From a checkpoint of a small contrastive image-text model: text encoder activation gelu_tanh, 195000 training examples.
Rows from block 4 of the image encoder of a small contrastive image-text model, named by matrix and row number. Each number is 128 + 24 x the weight over its row's rms, rounded and kept within 0 to 255. All counts start at 0. Numbers have three digits each. After the name is the row's rms in percent of the matrix's.
After each channel's rows are labels from the 100 images, of 14848, where the channel reaches its highest value: "top examples" is what is common among them. Only what is clearly more common there than usual is listed. The data: drawings of small networks of dots and links. In brackets: how many of the 100.
# c30: last pointwise conv (encoder.blocks.4.c3.0.weight, 144x144x1x1), inputs 0-71

c30.77 102:124108088125106114095123118122076128081147141141104188131132094113148142180167126098105090134115121122112078128122131133127132114087094098127089143119110130108134091157161127090115149113139126124104125120110117091150
top examples: grey dots (52); complete (36)

c30.16 094:132126116097137090127088148124111124095124145128122145116113138135133189138155125123131162147139138150112169094133126123104164132141135091107177183100155116126129143139150122098097150168114155107131126123120104055145
top examples: wheel (40); yellow dots (39); complete (32)

c30.1 101:096120115138101118113136118084096137130102116175131111194126086135091161126128132088111162157108086089116101126102143106114130119089116125107174159124136121117147085084107136130124139122115098097145126097140111096084
top examples: complete (44); star (33)

c30.13 099:115181129122144152117128130128113160125121151124105146123150128086127110111149118108149154160135159140144137132121144143106133111100141117139131157152153142084122146136162136073184141105138177101134128130160148167083
top examples: white dots (77); complete (66)

c30.34 096:084112121105106144115055100115118096119099102162133117108094100172096128160126105144112098135119087133153105143103095144099125174136100119123138196169141128135108143126130111135125099128110146102112132109077144091126
top examples: loop (27)

c30.78 099:118117134128125114121141152144151123162151159126150168141133137127147144175126157143130156143147123108128142145115082150103100144140093138081103140125157098087084135147132110113077117128131095183097131168122113126156
top examples: orange dots (46)

c30.29 097:155163120120140115117127142139126144168126115140148125120130105131112143115132096134158130148079127085072169137096127150096150133136118155157123107141127126131158117141125113112119099161122128160102153121117121140148
top examples: black dots (77)

c30.5 097:130148146118122127114099124071129128149156112122125074128185133129134133135130127128148130083149161116131103094133143132128143126158121100124135136142140169127124149134080195149070132133135111132124156150133110130128
top examples: pink dots (69)

c30.25 103:123123113147099136153117184121131128099128130124171143107131107101169156104144126110101134158151164128137087119142136155124133120139081124121116128107130141162148155134092129123158120197135102159138106095118112117148
top examples: white dots (64); complete (63)

c30.102 090:116134141148144092090110125120124127099117113133156162132129092132145142129195128122137165132142164107116097134142122141174118095124166081143134140153104097161096109070137147150134135104133152092136127102142123133117
top examples: wheel (26)

c30.52 101:138151124098109099158131152150165109143098136146115120095154114136100121134119135132102172129138119170108149133148134106132127124117125128153144166146119128131126145097122134118119140190078135159102127111100119144127
top examples: brown dots (69); tree (28)

c30.95 103:123108134175125159135115121146148140129149170108148140073129122118144088135085102118126138135144091136094139112128105131155127142139144127115130095100129103133142162123174137128185114141127064116093167140158142107131
top examples: nine dots (37); star (36); yellow dots (28)

c30.117 099:103146177155120109159130156126110127153173133094165164137116157118123147074116110094081145110180139114104115116117130104134107123116152082113090115138134091124116102129127178129140152098135080102128155144152135063138
top examples: ladder (63); eight dots (53)

c30.92 101:144104152163111117108154132133120092150117077124128137129113106114115103130098133129144159097068133128138164161109133177136132138136166104138181129119076128086126158143152133122133120125196177137129141143135101129124
top examples: grey dots (39); white dots (29)

c30.60 109:161155173166138093110146108137087130143114165118115153119106125105120127147143133087092128121147129156131131144155125117116137134129131116125135102162101117119146103103163165091106131102088079112115138137105136129143
top examples: yellow dots (44); complete (38)

c30.17 093:117114167094083129114071168155127142109140115148122137107127116159132167126132151073128117150145124079118149153123104131140104122126134101148114148133135112100144111126141147164097108094097153142109151132112112112124
top examples: brown dots (29); grey dots (28)

c30.72 094:128082115135144118132099152141127141119111163100138180115172127109116154125134123119087160113120133120137150097092120150124118097098187136118134149153080117184131099098147170103127160106134070098124109123083150084114
top examples: complete (30)

c30.40 098:138134134099096136159145141130128147117144107129119145133145111102137121090133114118180144139142080131149153125187108168180110156119079116127135146090119144129140112140125129111146126130063123114152130124079108163133
top examples: white dots (64)

c30.110 101:169149181177068148112140112129137137133123115109142118122087143114130091114104104126146127105099128174120139138122131098153129092149115118119127148103170169122109106095140156127105105129107116115155136068101100131128
top examples: red dots (47); brown dots (33)

c30.119 100:130111156114114160091121119147104131132164150099116156145115158141128091097119126134132189126096148145102125134109129124121150106149170119130101111160129141139112119154140165126082150108113089141148154159169098162185
top examples: complete (80); purple dots (45)

c30.55 105:149150173122153132135098106168145112103130099140116121093095117152118124175123145110162120143114121149156109133119131103132148128151133153162120092174152115153129145118118137166139154100126152179138127096157133099152
top examples: red dots (32)

c30.138 103:139113152134125110182139166150187109128128126130144184146105102160110152113106141080124135101097139129160145113139124125120148079133110127099109127153087132120173112129120116124132129143123107126113117132167134120160
top examples: complete (48)

c30.41 106:153128118098137151164158134142119153126176162113130089100106122161147118131078102140166147128127127199131127101118105095128133136127146140140109084084127130057138146133137124142133139131134125121114071109114116133131
top examples: complete (52); white dots (34); blue dots (33)

c30.23 099:158131143190164148143120104161166092158132075116128122124126177123117128137089117112150137106081138133145129165133095092153099096116133142118086107080147121142141154147087116119139098102140132141129176133129112113147
top examples: laid out on a circle (79)

c30.15 104:156125137123108115140100130195115133162156077141120137121122126122105110150153086124150135111144122130131110146097090172166131108110155099156102093154108122133138113111128117183136161082129114152166099156125110108149
top examples: white dots (93)

c30.35 098:132139145124122134099126131130156134130149171148151131131136128131152157121131119160089157158124067115152158144129152142182103133154105095128121122142100102152104128131142141110128155101122106126129129131156132117124
top examples: teal dots (35); grey dots (29)

c30.12 093:146128131121117128132105078088132110129115107137125148120153098107160132141119139077081101159082130095156122159112133107145095080125118111147130132132130141138146112191183130158138163109133113111131147131129146123120
top examples: grey dots (93); complete (36)

c30.20 104:131175136161120132111158100113145123165145095157128106120124121103133140109117149129112110116125104147144122101118154103148125091165149098117094126123142120125109156127132110128116091105145108079117135138146164081136
top examples: complete (53)

c30.87 103:093128156129114162136185124128177161133102113115161104157136128133124131153144138154170132149109139122140164075136143115165126111114107165127119136137182127129081146149162137137115124135155083197101132134144157146113
top examples: white dots (33)

c30.10 098:148126122113135149100149166144144146118128107126157131147139142134125118140096143163132138083123119130127107122116200145121123136110139114134141141113129150099161160129128144123127181138129157147109091069110097156105
top examples: complete (64); white dots (39)

c30.14 113:128103124129131132110167087161210148120123175119119148111124155114088138128123114128114109126135128145149148101123180165092164113124101156086143164116140159134127125130128103119138143120128137127145082111101132122121
top examples: teal dots (28)

c30.131 094:138122134120122095135139156137133110048104147088125128146088118136144134074128144168089112078132102124132100145150152131116147127130131102110202175081093152120136132138119112109111126106105104205160106136094102114125
top examples: green dots (27); purple dots (25)

c30.64 109:124097070081133116121112096089128111087124123149122101140121091121155138186132101146114115138128132141169139130123131127144116133147136148147144136126137105156143080138105135183125133115127122146149164131121076089128
top examples: star (57); nine dots (44)

c30.19 100:094143089101148146116142134139113074101155155123123172115148151133108108159078119131129153129108144103120155112126157129152140128165130146128144127092128117141082127116114128132102131081129141145130175130114140149064
top examples: pink dots (32)

c30.49 108:132126138110187137152139134141167100168122121133116151130129134134131172143134112137128144093124124122137136113115121122120127119173126168108125096127190132118116128118126142109116166139125081131124130117142129076134
top examples: pink dots (63)

c30.126 098:117139165136168094146095135112137128128150132125123141121132153099111106077163092132135138096115148124103088109129120143164150150141141173116108130151216097113089131144151144134112154153180130115139143159133104089150
top examples: white dots (84); complete (33)

c30.37 106:101115153184117172118113131148152075167114122120153170148112150125159156127082126107105111087147090117140121134122092129096103135148115140114134142156103159069106120136138140103157092127113117141122159119109163108137
top examples: loop (28)

c30.96 109:127119096122137115123128123123126129096122141149144131110068103107099143102137159108141101156099116150151129122150157169116174139102113126166176144078125146142121146090151093106113165122110137122100156098089093075100
top examples: yellow dots (66); complete (66)

c30.22 105:116129118141088134057116101114116121144111128121104143120134139161130156121120148103082136142122096140163142088157146183117159143120161176110129110152104132128113111146174108121166147113101130167124137133127145170137
top examples: grey dots (71)

c30.124 100:105120108160090125132129143132158150118123144118141116101139140133171152156128127148120159138103127093125181121153133136135152169107104167163124102131120160097114127131138159106114134108089114131149127123126153162117
top examples: white dots (38); tree (32)

c30.8 102:153147094105131130133139157127131095138183114156124132154121156107166100141128126096096146153131124083108132133105119114073111131096126126089126104131143130180105134126116111154191129096118104136166126149120114133130
top examples: ladder (62); eight dots (61)

c30.136 106:126092121135120153112113116140124118111131153112161101111141124126153147156129128127157113166110140141143114123122193130133164156112135136153143146140124122057126118145097162132102124136111149172130151153178160158131
top examples: white dots (74)

c30.21 095:131159127100128140129151112137120166139141137119172104178068164163142122137157158093121143165162123132108163131124071078128113153078126108103145104128095135159132131169077144141075150118096113125148141139114082101107
top examples: brown dots (97); complete (31)

c30.9 105:132129120128109129144128104121096116136181072123145115146135152123125086133141106102128134180129137148133211143128121121155142145127099153127100111168093095156120117156154123106131089114119142149127165124119099130125
top examples: black dots (81); complete (43)

c30.51 103:129109098118113147118174119167154125121144085136112104136164092096094159111129172103114120123126115129129125136127143150069147130085108158103156135139112174107175139127087130102152106134131112161126101113099098155135
top examples: brown dots (65); complete (53)

c30.57 093:139137132138163148127122155087147152124116106108097112076106153097102111113137116140078129152111124141112115124139142122145124130119086108120139142128128127107100146154109131083095108105143121132121126162115137115100
top examples: brown dots (27); blue dots (26); purple dots (25)

c30.88 097:129126111129135115117146168072131169107092147135090134149139152133113091116171108150129088131149095135158121131132129158160126172093155153085152121096113140117091140115116143141150123111153121147127094102116150117119
top examples: white dots (93); complete (49)

c30.134 097:143190143085118144130145140130097053118126155124154128154106081149119078106134108104116107124153153153154097117165146150110159106130126145145164139120136140116157140097082123117134128163110172108141130109123112118123
top examples: complete (65); yellow dots (41); brown dots (38)

c30.112 099:117207187121132128139126145133165113143150122119118136123163127110154163098125132119086164102119131132147163149098120122074111078107140122126127126135160127079115098190090144129144147140127122135147138161133067184119
top examples: complete (66); pink dots (47); nine dots (38)

c30.26 092:149125121103144105101164155158163129142144137129151131101178116105128129124117100123128143118098123148100115102191125129150133147118094127111117094156160132128138120126059099114125130178080123141133127141157111080132
top examples: pink dots (84)

c30.7 103:138117135086121109136133144136123122161116146153122127165117101143135152116174166138181130152130156123091159135118127144073099128113123113131152145074173135079127108128135114171095110122127158145135095142148097130134
top examples: brown dots (86); complete (33)

c30.42 097:153124120153131103107106143124117119185168137175086112202136153137124071153138128107108146127108120102116123148165090143163103142141144082167127136130148084160135140085146125128058136126162109152166132133169130152148
top examples: complete (35); white dots (28)

c30.139 099:111117148105074112117176143147164163142114160165121147142143097105147122122138128135090130106112154122143113130096132122097124130148093125156140117154150100124090150118147134086166173137188099152128152108107160128134
top examples: star (28)

c30.47 106:124104106116135128141140142130121138116142126124134113130151146145154170128136113115142130104144173125109151155125125168139167126163115098168100176151121145126132160157143146112110113146107130159123128172180129171133
top examples: pink dots (62); grey dots (26)

c30.38 102:166100165117110129116136098115078091128115121173086125095119135126167129188102127139125105174111112104144091178106101125107129141125095124147111118150136122122100155073110122172134123157107137156127134130148181129149
top examples: red dots (27)

c30.56 099:131127119105145125133189139092112122124122139126184116153122118145145150101164088129184140146133118174097171140112123115099123122152106122140137100098124091131153136103125148136137139136142080145125146194154177139090
top examples: white dots (67); black dots (29)

c30.43 100:130102135136129136123105117122123120132133140125171127128143125128093183082145112149141103124137116103083167076112129167161129134128101131117167116106080129123095145168125154142160131158120110126154123132160149150172
top examples: complete (48)

c30.28 103:144132149129169137125110107148132122125149155131144146134101087112146173152142103113120130105139118179126115094132163150101143127133153141146112124128148142128133153108073120076077130187168115144126159134131169095163
top examples: pink dots (70); complete (62)

c30.70 092:112135131119118154133122124133145137143124127092135116081121137185083133098144133133169123111136149179136100095174132151142165147139148195132130128146168135123156138115141126119121103130139129112137132113147148161115
top examples: white dots (99)